Weights of a small contrastive audio-text model.
Model: 29.5M parameters, encoder arch convformer, encoder norm layernorm, encoder patch size [4, 4], encoder widths [80, 160, 320], text encoder width 384, text encoder activation swiglu.
Training: soap at rate 0.0021, 2700 steps, batches of 128.
Data: trained on notes from a synthesiser with random patches, 78125 training examples.
Rows from block 9 of the audio encoder of a small contrastive audio-text model, named by matrix and row number. Rows with one number within an expert belong to one neuron, the router's apart. Each number is 128 + 24 x the weight over its row's rms, rounded and kept within 0 to 255. All counts start at 0. Numbers have three digits each.
Before each expert's rows are labels from the 100 clips, of 14976, where the router gives the expert most weight on average: "responds to" is what is common among them. Only what is clearly more common there than usual is listed. The data: notes from a synthesiser with random patches. In brackets: how many of the 100, against the usual share in percent.
# router: router (encoder.blocks.9.mlp.router.weight, 16x320, trained with AdamW), inputs 80-159
# gate: expert gate (encoder.blocks.9.mlp.gate, 16x160x320), inputs 80-159
# up: expert up (encoder.blocks.9.mlp.up, 16x160x320), inputs 80-159
# down: expert down (encoder.blocks.9.mlp.down, 16x320x160, transposed), outputs 80-159

# expert 1
responds to: echo (76 vs 24.8); harmonic FM (29 vs 10.3)
router.1:097115139181109133142146114141089087158106114127113104142142136128128156136165128144118109112109140115115159126154152138154124150097102099137124124113156079095107144131124121103066137089088129142098114117145181129177066123146139148144137131
gate.0:129183121159092112121133171134095120130085118149130165137087096106125110121109130113113114111131130115129162132132135152145118122149107161151156133110087120124134148195090128121124106133112126139121102115111143106101157153150123125120104169
up.0:074086158127138157125146107078181116112110119111107117123166161126113116156131113147131150132159100107131123142138147094149106111141131103147135111176168139125126144113152136098111107164175142109135141144115159098110083143137125107118112113
down.0:147136099146148097135091133135117175139107113129119151134137153164119133161139122102115143098175135157140157112109146111099093190120114131123108102135129136103095132179148129152140107100143076171122138159137135157089103109140137156128133152
gate.1:127107160092173119080098153109132128142122148078158095130097084167122072132115089117116156117120117120117132129150139107127162144172129155130079108093140095116113128140135119115135125128150157164141139117144096130165129145159143133100111162
up.1:113117114096170154083133142120106103100150150099158120120112106147109146147141123110131132125109101103148142124130156127112142097148161129123103140102134142125120106125142110106129146197122155104132119135120136185174137133122132156092118181
down.1:113172105116107155126125084112123117112108078108137131130125107099108122140128097199125136106099128127127141112128119139122128114112126115163094128120126135141148101132134136114107143117099145138139133118137116109116136147118112142108097073
gate.2:169142116141093123153143154100128143095084146101134093148088116108098159114141146152140152124155107127119125112107100177123137149129140115140122098122117090113139091097144129134131092122126120126080147123115132124177123075116135141124097185
up.2:105128112117135102155127130150116139094100116089121125130105126142081143089139128117150111155119141126091090120113106140110106105097152090112145181087130141133150160143118103169089153079106073145144136101130137166129116076142143154104112148
down.2:119066122092135129158117081149119118126068169129137138170171126109120162120175122147162142108104122128134121136124153092146092138143121099069156158142130110112091151125140090130140149126112152115103078115166160160099083111111147148142085082
gate.3:099171105143184135121171149151116102164136148132090116164089105078137080152133113143095157112118150175141106098161131117117128120119133145133137092174144123178120147138112150130135119148122117136161154095102140070078115110151095154150127073
up.3:137102126152085126151093128124095136140142162111147175112135108125143128119111159120157106131136128143133153130135121135130126131120126141174155111176106144088121113159107178156150152129119119165171131149126203090106138144085096118138068100
down.3:134137162108101135079114167127110108120122118140101092183102098078182109127140132136154128118132138138161127149132103107129126147128113112148143145128134101119131159171089153124122127115070124130101111137126142097154125143127100096118085105
gate.4:119106134124147127127122104143134122151129159146131124114124161156150107126102129158127141147111112104131145171107117159145114095164140129090170106125160128082127143084113180127130132103134077150099116083133133145110108140162114139148128057
up.4:131131119132126118122131163096126116096136083100128125154126098141105114141142111090099114105114174149119094067154096101109109178106127127169113119126136136152133115137159098131101131129141199139133122149131118112146129130118133121090130158
down.4:120135118080138156140128155157127122157142121156100076113112134122152110117139114113138170107165130145117182090127122148133156068180148160122148058132136113115128130137126093133155129097164079185126125129152126070108059106151154176115089129
gate.5:139139136106151138136160130169112138146148136086093149081087095160138120114070139143109125151115090093102124158097127124169121139174140157107132117109124127140121111143108158161138120173109128099111135157149115083148149113105120128138161113
up.5:112104124140124150113135127106157118112118147134113092170134146081129131111151144125167137114134153146079126112134132129139118104101114113117148084131149103137121115109166067111140118097122142151170138155115129149127126154073143114124080153
down.5:122173148150122130161114108118136110104127122165106162172100137104123160119146148137080107111155138159182124152135153120129135174112112144142121174131157152140138123130132145132130130130098099125107123133184118163078115154111100092046119189
gate.6:129133129098122080176093102125121139140154128116106121112139109123145091147130138102132104182133144173106121146093135107078097105160133103089117176130139178139148102089140096139140154094126135112057159089135125128157119115070122161129107111
up.6:115141151150122137174133084073141097169132113145116160134180133129092114131144123142122160167176132121150153069104134123150119196107125120136177108160131128128175146087173094174152129140158138118134124102153128108134102110111132136125117132
down.6:135114128095141133111168112166113156124116092125176065113113116103154159109107087090095154133134084077114123128139111113103178116111142104147104129134135129128160101144113130162153139139119142137141143159099129100154144159121153102157116132
gate.7:117156130119129150109141132123115149091121121095125096092094174103164149122128089142134117182143144073123108162122119165151103101162152103101094096111125106127112160111139117115133103100110122136171064163131164153153131160105163091134139168
up.7:109155165133125121144147120151116140121146122106115059122126138142157130117121132129122114120215148070106098141110125117150115138115120134130075133182097145138103158088141132123122116111127093138176056168154150163150148126119135120117143137
down.7:078131121163139142080108109133141174120131112129106120138159123110108162135152123095104108110175128126149120167131126119085129132150154093124140140095118195128147118109086122121113163085142142172111148151144115133114123110140123112076118142
gate.8:109134111147144086146097113113127150126147095102122195141143148116114128126128113164149142137134115146120127131142109134116148135135153184160133122113137124131088128122123128125149154127184147159156125120116152148118141101156154113125140106
up.8:102114112125106134137138127173134134135093117136118122113163146127121130120121128155105130116127163138129130106111137117139091158104110105110167155126140069175140146157139129126130114111113121155108125108129130095098127119092138119139113106
down.8:093112157107130110107108151125163124140123136135173098102144124131124107145118110122155138134149108139175153124140112105103148104159138079102157129122151163151136119137124084068113123165090134125120157131159106123150144129105102125081115140
gate.9:159128130144107139110093149124155139114136122079108148177123146127178126124072122123119163116138129110095171118160107165159154138124123133164120174114108112116122119137140091139161115088143109130152146138156080155159107121123104132106121117
up.9:159140131125117136132133146124124122104136087107128201149114154122149150139121108133144101113128138122105072138120177143080132096074131133091125150139141147135114125136111140132093116125120163110138114137154071115146155131134126132074132117
down.9:179126102105119118114126114137151153115099115132176145116112110130111122070104134107115118137110175131092126089063073165148088130143149192115159118132162093142116122111139135153102128139144144142119103117121162147141126177150106117107167159
gate.10:143162076131137095103101120115103162097130087132146143125122150135131125124134103121110108177121145125085171123159099149099136162143124135118114140127093129100155120109129108095097148145145136141144110175106110122131139129114118114092141118
up.10:128131161152118148131163145112165135142140157083130122136130108128101139112145147156079135138108150111118120134133180146182128119139139108109178132109137119107124118129133178135168144144100098116102134115151168146137143113117144133129087100
down.10:077129120117120119145118143155060147153088147155126122132124091113149086079138166155151106157141100114144134123188127144145131144137112113133088121122157170163043100124154173126112144193107141130120137128140152099124101129133119156164158074
gate.11:154126144118187109126133129139107158123120094124140113108142145092098120147144158161105184107139116113119128149142162103075108147134093142115141117137135137114072109158145134116093118146130111135101158073086177124164165089136171123153121121
up.11:151116129152129169116093141138137131119131108141150110117109134102170141151083114127133139101105117087114114093154116137120119117085121156127129130161090070086150106111098136135139112187136165123117157112144156092127113138161157112138122123
down.11:165111099143156151112106116104148126149148148105116129104116170118082101097156108132129118105133129186140082150119152136109117115174163130138147135095100140073155127135139141133124130132149106136084147132154145132132099075123136122118156120

# expert 15
responds to: noise (100 vs 10.2); no filter (87 vs 20); envelope: pad (73 vs 25.5)
router.15:161157140131122167118114114132107142134073131124159115122158128150107104104109119133102101128120122137113145138131131152071148169161149125126143147147076174118161125081150157152121133117114122144161172154113114178110156065135103096148121147
gate.0:141116132115168102111100099091127118138144158102118101134142103104127095095130187100123145140162140128107108171149098099129118122114124148091140084104177143119159129074088126150121123098103117150156140099145125109160140130088109177124105108
up.0:156130092137147103141119096090139134155148155129098140171129079143142099077124156055124113127152118128102102143108134098129119127105138181131157112097143102137133109144130142116135120109091129175116169108142085109134110113115126163121092136
down.0:119123138110116138163148095133138122089097127128156160090140178142123120157149129088138131115106160118146111128124134154128068118127117125113117155144104130116126126148149130138165148135145094112108054117113147130110122174146146132107148157
gate.1:088137114137155100114104128099154124158122135103171128114161153094118115151120136170124155083142087172083147107091137143088136136137138082146119177124092127107162129153133165148103129164133122136160109116147126134145132135146166167109152104
up.1:163136136111129156106146108147126096141138127137092130106141069129151132116138169112122097181129113107131097137088133112141093165151144135092142100120157136112096134104106079125112118105152123130094109153104114080120124083145130130117126140
down.1:122151114169146161100133120116079135120117097092115160135146099126156190121110145127119083201151099107138139124121102131140123099095104137124108104094088167115120091115096129114126157116140142109130144179131122133125137141158125132108100111
gate.2:132149160125120151132125093164107130131181075117110142119088152098122107103082126140133133127181138159101136134140179130139118110188130103127138118080140119115131154111142108150096155133135163160059113145105167150155071116107131134123091152
up.2:154143080117135130133097140107099124124138183127173135105133128136136140151129127136140111114129121137174144107094138107142100180166140139136123180140135164157121171137092121140110153111130090122142114103137104138109159137141146098147127088
down.2:152127140115121150108157128155167144146169096162144137116109142145129124138132102123165141124150106087135163127167144109129180166117100132133112132152127117116144145143179089078100103120143131116124075092148144128108155139129173150133137151
gate.3:124113131130150097129144074120165158096108194124125149135135140137132129175089098127181144096095131113156101114147116132104133117156098147109120108142108103127139119122102037127115139135095110108114113124163145172118126156135139125124127113
up.3:091168109120113145124098174133109095166167104127139089109110135124078101118148138128088100114145137137110142124111115129137130141091133102149181168101146125138140143084127143152162111154139137173125150135116121103138129137165112123132127107
down.3:125182146115143148110161141102121121142103129130173135115160102123160112152201115111129101120145122098098105163069124075099115137131110118105116094115134108134155139109141115114101173161131132091086161117112132107132132141122139112170130144
gate.4:172119136136147120153150137090125100118124120116137133126123165136055123136148113128133170106129121132125084135111126136125100090113137103093145128141139136100105145121081155094131119118131125127123154166095143146122090150131140109103115157
up.4:142104121183140141124125144142141111117097116120180152130094144153133123119123107107108115151102109105156132166133063124175147089128079150126097129123131103175094123144167119121160129134117179139080167155161136131083173165137125108124118162
down.4:139133130114146145108137158133099120132181102142168159113126184141093106142134124147093141146122109156143133116124129134098139126128144121163147102106117132130115163107108117110090099119126092144160104117133112126155135143092110095131121116
gate.5:171150176096146160150133103117129141156148195128119111095153144137103163127090128140124105134129133162132119145141151173109161113126104162108117127140152145114154142104125131104092151145125138108102132123104128097144122133137118106179124143
up.5:148170188100113155133159115130141100134165174096122130103126151126129150118144133146145099139101111150149130135103139146146177099140086169125095094162144142131141121099121157085099147155075114148117113151125168129152131144164151108160152142
down.5:109124116151080102063071106085113122125135123104149154124117131118128063130141150151117125142168150109138126137141143097150135146113131116119122133113117153129081123155105168135144137165127116148147097090151120097056199154151093119103107127
gate.6:133164117145149167109099107121102161125150120147086152143132116140106108169130127099149104121130133132122112092135101129130136113160164112120138137088086108115090183131145093118091132134116174111134144092198098137144133092119152169149123131
up.6:114131101148102147102109127125186167107149118112144114140103103163147106142117088139171122117155142150105110108144109105104163146116141145090128113092118128082079161133125073181122133146138177142133135130195083155163128097133111152137151175
down.6:120149177128135125118110113105112101122139158095137111107128181130140119112118162139133165149141155168145131135119104130126145101112133149131128130085098175133154135108110163160168148147106150091105123108127145143127131091152133118164069079
gate.7:121106160088125160124125146119077119136133118109149082147138133177112112119197140105120105110077125130119112110106144130093133150112157146154170108111153138122134153181139152134109107123134127162122106163161111119155086125141125182131158093
up.7:113134138124156162089125162137069134112125129133164096119166120172128108101138191126144122109129135129108151123153138123107132142113132104113134131134140091094151150155121118153127112126132128142137110165121134139124098129149128172102125088
down.7:124150084136149125179157145168135108093134183156114126160124136123143165156096065137119142147176125127128139140060111098157110149162111117135103131100120124108100145099170140098057135139132150143166104103108140161118122151108167122151130101
gate.8:118115133132145142125106141089111137138116164132115156158109100108113138087164120113138092103119110097113155143119159132092088154119112112119127112121161161155079080123133153144118156134142134128124126163140153137180070117141140140119100089
up.8:155149116098143126115158160183125117149139121114157087087123161109079094195126128118127181164161178129120087122098124101091159119079117122099133179121123135111161153172109104149123107132139098118136135184127114106108176112126104119095138156
down.8:148149111140151148114147141111065144159119093142180110055132145164109087168123112132161107174140126168130119129092148152131128152157127149122107150130103140121178096105101139114131098150145142144136124129099133200119106173139142107124095125
gate.9:141170143120110079139110110100104119141144146115114085119099082105149156150148125101146114122115181147104115093204133144147100136114061128096128116140146162115102123137105126139094177115105110145144147153109109161106145114144125120130110157
up.9:148167131131120145141133108141102146086104127074113135118160108117125156146148134123130146157133134133103121102144127121183129142100095093105134122168084168128132140129110114126088161089072111145154151145169134160135116117115163099136119139
down.9:083145120131109182158101126111135142107157149105124129133139155153134139127102113091137152129096144109152124164149109127146093145182147152111126120121104133131106111102111106123178122122157179089099116122124135136157111122093155139164092205
gate.10:125113139137103141155164111152098100146123090142148106167130165153149138149134165118096086139131132117170110133106165133116124156082129095125131114159132083108111141146171112129147121132133127117176139061150144167120145154166102134123142097
up.10:128145115149099151134124146157098141131151188132131146170169147098164112118144119162139107138103114160184093125121120143159120075145158118122106134127178103120085144130122105158131095151143122126140184131037123144156137115088122148090125143
down.10:116125170129128092172147125144097119129117136151095144114111097200161151150140156141131132119089127114155124143114134084123116126154112116128126124112136093127104105147112121123145128133162098124152109112080120112112141131066163162157135158
gate.11:130085110092140148095074140107141148146157127147125150144106156165114099126133133139119112094141149120133137097111141191126136131149087150083159102144093109085116138134183169111151124124126090101082123133118121174150074142118128144135083099
up.11:107105088098107115104096097144159167132121135188116137138109178170116127156129138139117122120144110127120147109136158157124151117123112125082135114126087116093131133107191107138148160155119116106086125128152104151128094111125128130121110136
down.11:121147117086195110129080146157128198092093150114126138173106102130144169121161125152121140190132174148159152126097170099152154119116125094125134116159132135135142141105167130134102130090164103148153162150078134139155098121153118149137120119

# expert 8
responds to: drive (88 vs 25.5); narrow pulse (71 vs 9.9)
router.8:120136161153147091074095118157107117141134119176129091144143139152153155096133137145134114136158137177187149081104136115125102147095142131116115164120115128095143129103141141122157105121134143144154103168132080125204086124158140158131148091
gate.0:120095119114150135132129106126135149137111140137120143161105138212136152122120158143194128143136139113111127135135108125117110130147157155167142081126126134155100158079196184143133115082143119153099114121144100114135067114128122134125115134
up.0:141124142119141078140140120145156101092121125124103157089164127122142158105145136129165141152156114138142146139129121116160077116147150068132136124169111110115118129123115136148112133100129087111074111086160112149127147142094095126140127111
down.0:127124144135129118155073117115124158129134093133154113136106169134155124134125138145106091108152164140119104108134136095105108082124127147150168130149135188122123100116141140153159089136150132115147106147089166111111098122128113128085098130
gate.1:135116142187127175109177099136104145125145144130129110082121149160093085119125132166184109100176113143118115141141131109110154125132111105094135156114094109148149123118115113106146101162105135107143117139153126130139142165150099148060114085
up.1:138149079113161179123094155134095133151147117108160101206111092096131168121140120125101126080119166128113101114129111140123076125088126142144131126126143080104102109103145162132194128166109117122167126157133133125126208115113120181129143121
down.1:130144117169085129091102138105124172156109119153143142115091131110166104078098173118132073102121140141115153158101110111102153105098123088133151107113127146109139094111152101137138125152160146135137170142121126159142133193145119111144125133
gate.2:116138109142141098123097128097144161143096125152126135127154102129113069118145119091138083183104108092113156159124129143120141112125104129118144134124149142190117100105158146146098133103140125091105153131100178109162124127159114098109116135
up.2:123135075145085168142122091109100101122090130083120149134112147145140138128153099162130125108136128156118126103178110158121147095135070138166146115106087137164142142121130090110116102135138141116142076106132121093078150151173144134161117123
down.2:151102097128102144104133167119158114129078127113126154155159099128111156154153069120140128153124115135147106165108121121133127097093157086177129110133127127104174121124109109131122135149111093136171167116127156129115147130120177102112122145
gate.3:132140171166150096155128132124116097162104065131118177130158129175123078135145171157126090090131122078126094121132140100104102134148108093119158165122133142128108132140102110149200103111159117115144150126091105149182102152142124118157130143
up.3:127105179157097108162113128134109110160122083137107141122127133121121082125118168169083115131138151087136128107146133144116131094137138089149114122120094135142133122119096117120142096134151132101134158112097116131199115095148133136174092178
down.3:075129102104130147102155181168110135067111104167129104119113146166112134129114120106155115155157141114100127115168141124145133081127125125151080095151136100188133144102153120078122146139113168153152113168112132142082128107108102147147111122
gate.4:145132148120127177116127118126116106129115106131130110156106141147081121157170136148094161132119148147122116056099169148176107136170164115116130122141160142161118114109128125135116146109115134164147095089155171094125166099124095117121125102
up.4:123140116117146140098110156141139108122120122117138096151129128156158176151132105126139143104119139141138131022159164122149143111135172140115141129138113124127120096128134121158135164129113152145135106074125121120152175110123076104134119100
down.4:105149146145095132112111108137144127102158111117139130152116137083155144103133127118151123127130110147112133119146140170150105124069101122155107155130125107112130167114117097120133120081136125112091100128128161137129124127112142116137079095
gate.5:108135143152157106149112089120137165140112113102112127135116134122139126118103135165120128159190146136142114052112124130124138142102095132126130151088136142105121158148113127173154133094115141114127145112131126177149115109188179103107110140
up.5:130142146121128127160120123089119132100122143133182126156177098092151088112119108121111134145097136097111178152105106104131158088165137099126149145169124083159125077132143139116119130116110113077160138129115126099082119085102123101090136136
down.5:128125117152099148113138108119137141167147157097135143117138126141133146118150136120136137159155114157139143158122104110131153161120115134114085088126133142089146134106155160122149171128138156179117123142127132125118161106117091147137143149
gate.6:092139115086161131091114068108135146117143142132124120155170140139172116155146144151130102147134156183113071134143150094118102163134121134186121140129108105088105159125153141128072110110129105133148154170108099112073112161130135147154125119
up.6:187133143135129156133094125131081171129114079145158126128125095111096153110162141154087116117132115102120166112100101090128172134120088104086173083111132112116145121108049166096158140126163135126134098123132170140152122153089105152123153107
down.6:087158093093139115150106130136146119123143120140117099119116095067166136116159114121141147119184129134100092124142137112087152156134179113123153133120154121111136159151155157091153136111133198128101180160094138163145124132188120175104098143
gate.7:101134147172131107133115127135117123104129107126141116115139150217127122098164111129109098145121135141118124101115122127120123134142122135107175144113127108132106087121112094146114138119144165131092115113091147098125093084120113107133137117
up.7:118124142133123128161116141131126102118151107143127115103148137208143137096131132136094076157125150173130132116125132136089086124125108151147146114111119056149132092124116109128121140124143161140092116125098143119131079087130118155151129089
down.7:138113107142103181128141127047109090131160160112113139126193133105125156139116146159136122158137112168135133170120145147161133147130161129119115149139141117152117104109145128086172158114118136172092128134128050143142127136135140126093139129
gate.8:153140121117143088107110133138129138107164072136163109146155086128145139150091097131162126118150124074133130105159128139073139104117125096151194189130156110162150120161112123141140155104127079147146120126085138105128121107097111144111119137
up.8:166138121126151117136084121159144106141105154126162129167146153137136095121124105108135095107143116136101132105123148154139127100098147104116158152116137087137109132139105123124110099117142128162146095175105132082113109056093147098114114100
down.8:111115111156077125144139125120075113139152112090148183122137119129140134119160149111153181134168188142152156137110110165095156150123166149093116122125134096135088136172139138160135114134113175112168153109141128111172100108108125154060177081
gate.9:158115096120156147133139181114063158131107084177141137146151124122145141137094107102126133142097124148122114146144135145137144114100137162116138110116142121134144156165118139069112107111122149086155109151139080143099158155148163146131145122
up.9:155165121145132109151120081120160153144123122073130159132137141113141171138132135138122120122158150107161131147132109118133099140132103114185077142119151155116115107080121143149087134164135112148156165107112120128155135112110105147086133143
down.9:154132144096139140124125120105075172121062104108133118115179142161121131148154165136090188153077118148113128126163117170165117104136103099097159134128111120147122161140158126116099114158117091117140122103130128093152133112175131110133135103
gate.10:173086122140142141105116109107131117105128109116118126115118144140142147113122093092146127144130141128147113153140140078123118170099133162112121105120135122099150119153137085143146117158144078152100106106151077141153135153121142165106097108
up.10:152142084121113160130136156126155136098148131103127103116124132142159140147109114111138171133146141126177113143123139115126131152132133154064120097166151150098135164151136117136100145142147064153109097111105085135138149123115133150091098106
down.10:126093132128124123156108113122134120108105080096128136129117114134138123099094152145059143134115127136114140151144131153150147092134118143155122119086137120121087093143125085142162124131133162108157114111138152154118090136136104133110154123
gate.11:151179128112142112126093110157131115115137139108130184101149104103139102136167120131124150109103117131131141123130164143127137085141112133129117134147132133139092134106144070142106151086095182139095137051129128180115109177131094144147118139
up.11:090161110085133070133130084109148142145166138099130102181121131159102158147120106156119129127134124108133089129128141130141122118147104124109127131129155150185152086131142152122132109165084144147131106130115142139103136144134138158146113139
down.11:135120117109125136114143149113146118108115140123118107089144113170142128150094155087158152123065145144098118138155108145146126148115106085203171117098135144135144132134158127091164139114125102140138146118126124105093170095149115119136103121

# expert 9
responds to: drive (82 vs 25.5); echo (60 vs 24.8); square (27 vs 10.3)
router.9:148150103115142147104123118177136125114146089130115180099112115145133148140072121158089143119141120177122140151105126109147119111120163125154134110155092146142142101110146134117156111107187122102123164159175101135110143117083121165102130149
gate.0:138149110131052123146088126137164139155163122097133133136067154131136151152099121131135177151093087169138162130148134147155135146114110155127093097129089129125163142141102137092133127164105115126142136101178099147130118155138133165137111083
up.0:103120120089113141130110160091144116145154111104149152130154130113129140165159143125153138185078153107113130129124112149166098102129088133163120149129144157118154122157117110122124117190139103163110137111119126163075152143122146134134122157
down.0:101162145133146138129140172104127111141103162131184114106128138164112115118142123093111135132067133078155129141119092146081116134069116121111131115091102120127121090120155155123121142110090154146161147118096106082133131146143099094133095133
gate.1:088107175123102107138077136098196140146129108127156147151128106105119061120156141107143142094169166147134148131108134153116074120125122143134145113145102113149101114123160124141131166114120157133156112118161098171119142127091114170104114085
up.1:117141123079145184129107119165114104124077118139151155139142135118179179134134131116119121118125118102146156139110149135147121108111120135129107103155117148118139114137120123172128162118144101141109109120136143139173126164145139123129124081
down.1:133131120111124132119136107126131150118119147144154119130091152144140114115106135151127103135142121131136134150119131162166116166158133135132153122136130160111139120166116115090125141106160117111094179168120140142138116119086140173121119137
gate.2:134166152108146174115132154126153133121101133122141120141143131105135093076153134114115146121163148150127136133143100117117131140126083145141108106171141125160140129097124134083087112125072107184113116092128108118168149091050143145106141079
up.2:130080095134126144097100129118123113149143092085100137108104149169137130142147073101136088132120108111138143165090121128117108086186094137146173142091177173079129108153107089176175140156137139101141131142112135149119098121161117108116127165
down.2:109111111147140154148130142084104161137124114090117090096126133132126107135168107150117076155174108133093126159140123126092098112145172153111125146121104083183150136123149153102158129177089156136151134116144158134097127084124131104149139163
gate.3:149119181097156131121150098109141128140115181156132092098123128154118159151163154149108126155178131179129114115139063143127128088106128097109137105120142094143133169086131131109035078117132081140107127143148075137159150133167139141106122107
up.3:152156149103124114100135126109143145141148147163148111104123108187121135096151107124125111171141074124100101157173069148116121110114108110111141084137123117133158115115142117141087124142132116127096153146102086114120145137182135162142126142
down.3:091130131138081140130146146125101138138104110111127134174116073103108152146107150111092105120088117121108109130136136148146115120080170131134116131133135123138117139126161111147126180127137128109115105150149098116135111138123109145140109117
gate.4:071100127125135100127138166135141100131128105116124139148095123102147088154108124146131168105156134093112110133163150130107125115118134145117149129131153143138151139125119160148123121153160172161106063121131069130155119109141140152102152118
up.4:086135144126183148115105174116141140182148136069102129094160116072132086168101146134125150103146137116145147100109136102103133125106132130119136116179195093111121157133156130164097116115141123131087107118086094093134122180138130134132134122
down.4:147123148132142126131125100102124109139072097139151100099122137176112091110115154142134093156144126110106125125136124131154116125122135121127111136094069170135162108104136113144115124168164128162129127160120127114142157102137119074151145105
gate.5:121151118129097096151135100141160103103103112143143131126146109139132106115137150137118131144113136160135152105143164169129112163112140088110138090149129156107151144128141154141132150121148116158112140117105075134085191129147063102089123102
up.5:104157094128099097161126113124155110154137124122118151164119111132142117125127142128101172152120139139157151092135170152111113133130156096118134092116126134132098139114128147133127120113151088146096131142090086122133168109126088097117093117
down.5:127119061127109088095120147148122131140127167120126139156184168146115153099156125167124107157156137128163140104100150087127123150163118141173142117133113117106126127127099111145155132134095122135137086107122144189094120138147158102088134145
gate.6:136132153105090146117125090172137106127105135097122143111163112078154106164095150107141125131112168115129117107115130110098133080134149119084126131144095157115146129104160136107106112129119113114099086131123120120142126123113077141168125144
up.6:081166161140132145132173114150144176104106144115146134083136143153174132137125129143094149148119142178139164134175164126114095161106142114117113143163110124150078142129121131122105136117152130125114128128124128096141181146096098154167099103
down.6:131100105086126115157104153141152131120115118124119162133112162124151053119144097135125125118111134137126146132100131142116128087125132165108131161121129129105148147128131112098122105127140073159133117126136120135146147109137142114145141149
gate.7:090080112145127103103149114158134117143163133135163103131121112087146160126141124099139132179156122105175113151165105162139149112143102116133077106110106177122130126119153125106141140118068114102136163121147127135188143144115130140125115163
up.7:125154147174140126115149115100075081138125153128138148132141144179100118123125097163121088086088136114115144091135165118121119115118143101124117122145152096125153159141123152149094127142143164120112116147114116104106126123086193154128168079
down.7:105156166152125130146121148147109123146119167114205118159106116155171098105116102162102114145130092139127144141109118130160154095170126131122110102168141131136111083139124100075135126160056070143144141124153123124132151122138110133124151107
gate.8:152084092177094141154132107143144146098162129105173123120109109116157199147103150129138112109162134124173133170133149117143126140103127128094122113117096110148133098102120134153106122136100165100106133120188128134141131093139129128149162123
up.8:157131124150110166148162080110127138134174155108135124117112142149164160143102124161110119073128108124192136135087109121174127128105135098107115136131118132110116099135140129139123104100115100126129111126185128150107128123099120106140133112
down.8:119133118123180140162181131118158149146144156116112122109068141129096095145102106124176104166085156133136142184157124092128136130144142131151113112124121151106114119145137144133118136158135103165127108144151123086176101131125105124127109142
gate.9:090163143133137141121135160097163128156169130136115099141109142130155106146079148148130111140126149127158157095150143097147120097113111122161116118114151110112129157118144116134112144125118099131078119094168142096122126138123151105161167109
up.9:147133141137146134080122101130126139073116154156105140140129167115136143136138119084124097167103150148116141109101111154173142147096128136123149133099099103107100130144141103125138114156118128133137183058113104136113180112108119131108131182
down.9:114173127133137087147096121132114171127155132115160170128157121119108115129079099156141118094137128068118141115157165142125140159162135174131130124111133112099119122158122158140123113129137125130099176132132124138122068143114114134082097113
gate.10:115098147093136155172148175148154121119114142151129142093114131109109105147116138159113138160136124140168119135123143121121108098094119141122082111102115149140110143138085136115159154135134116164122111135135126158159145122144097152160125116
up.10:112138153129151143137144137154132121106117152099110120095145153122147125153129144130127138167155141126114108134085157135155118153094131112105120099091106155111113149141135173085151147122130113107144124103159139131157130113123101146136110152
down.10:145142149107108092143093090119149128147153111126108083170124119133125135114119150107151129119117122147087106108089151184140157113120121110105148127113120122136159138073155128137122160082136150192174114165108135127163105127205140123119108146
gate.11:115108162103133097173113111132124135124118129120117132136135147113122104139109147141172101134079127153104107150126154088122121139113146190121157117090125156125150113141129124113137131163135106106161113076153114096117169116159105172129090156
up.11:110097145102129118149122110108093131129107132122141120140132140122086140096106123121136116127097119145110128160129157075121155120131095162113145108089145138096142108141138142133129128159137102133120134120141096083131144118156099150148127141
down.11:143157127120158127116135134124127101137147127071133131139126129163135135137142084164109150134151104139094111080144111138167086175146090115117107107079175140119118150147166131112101113108132109125116140138080148094115111142156136132100139127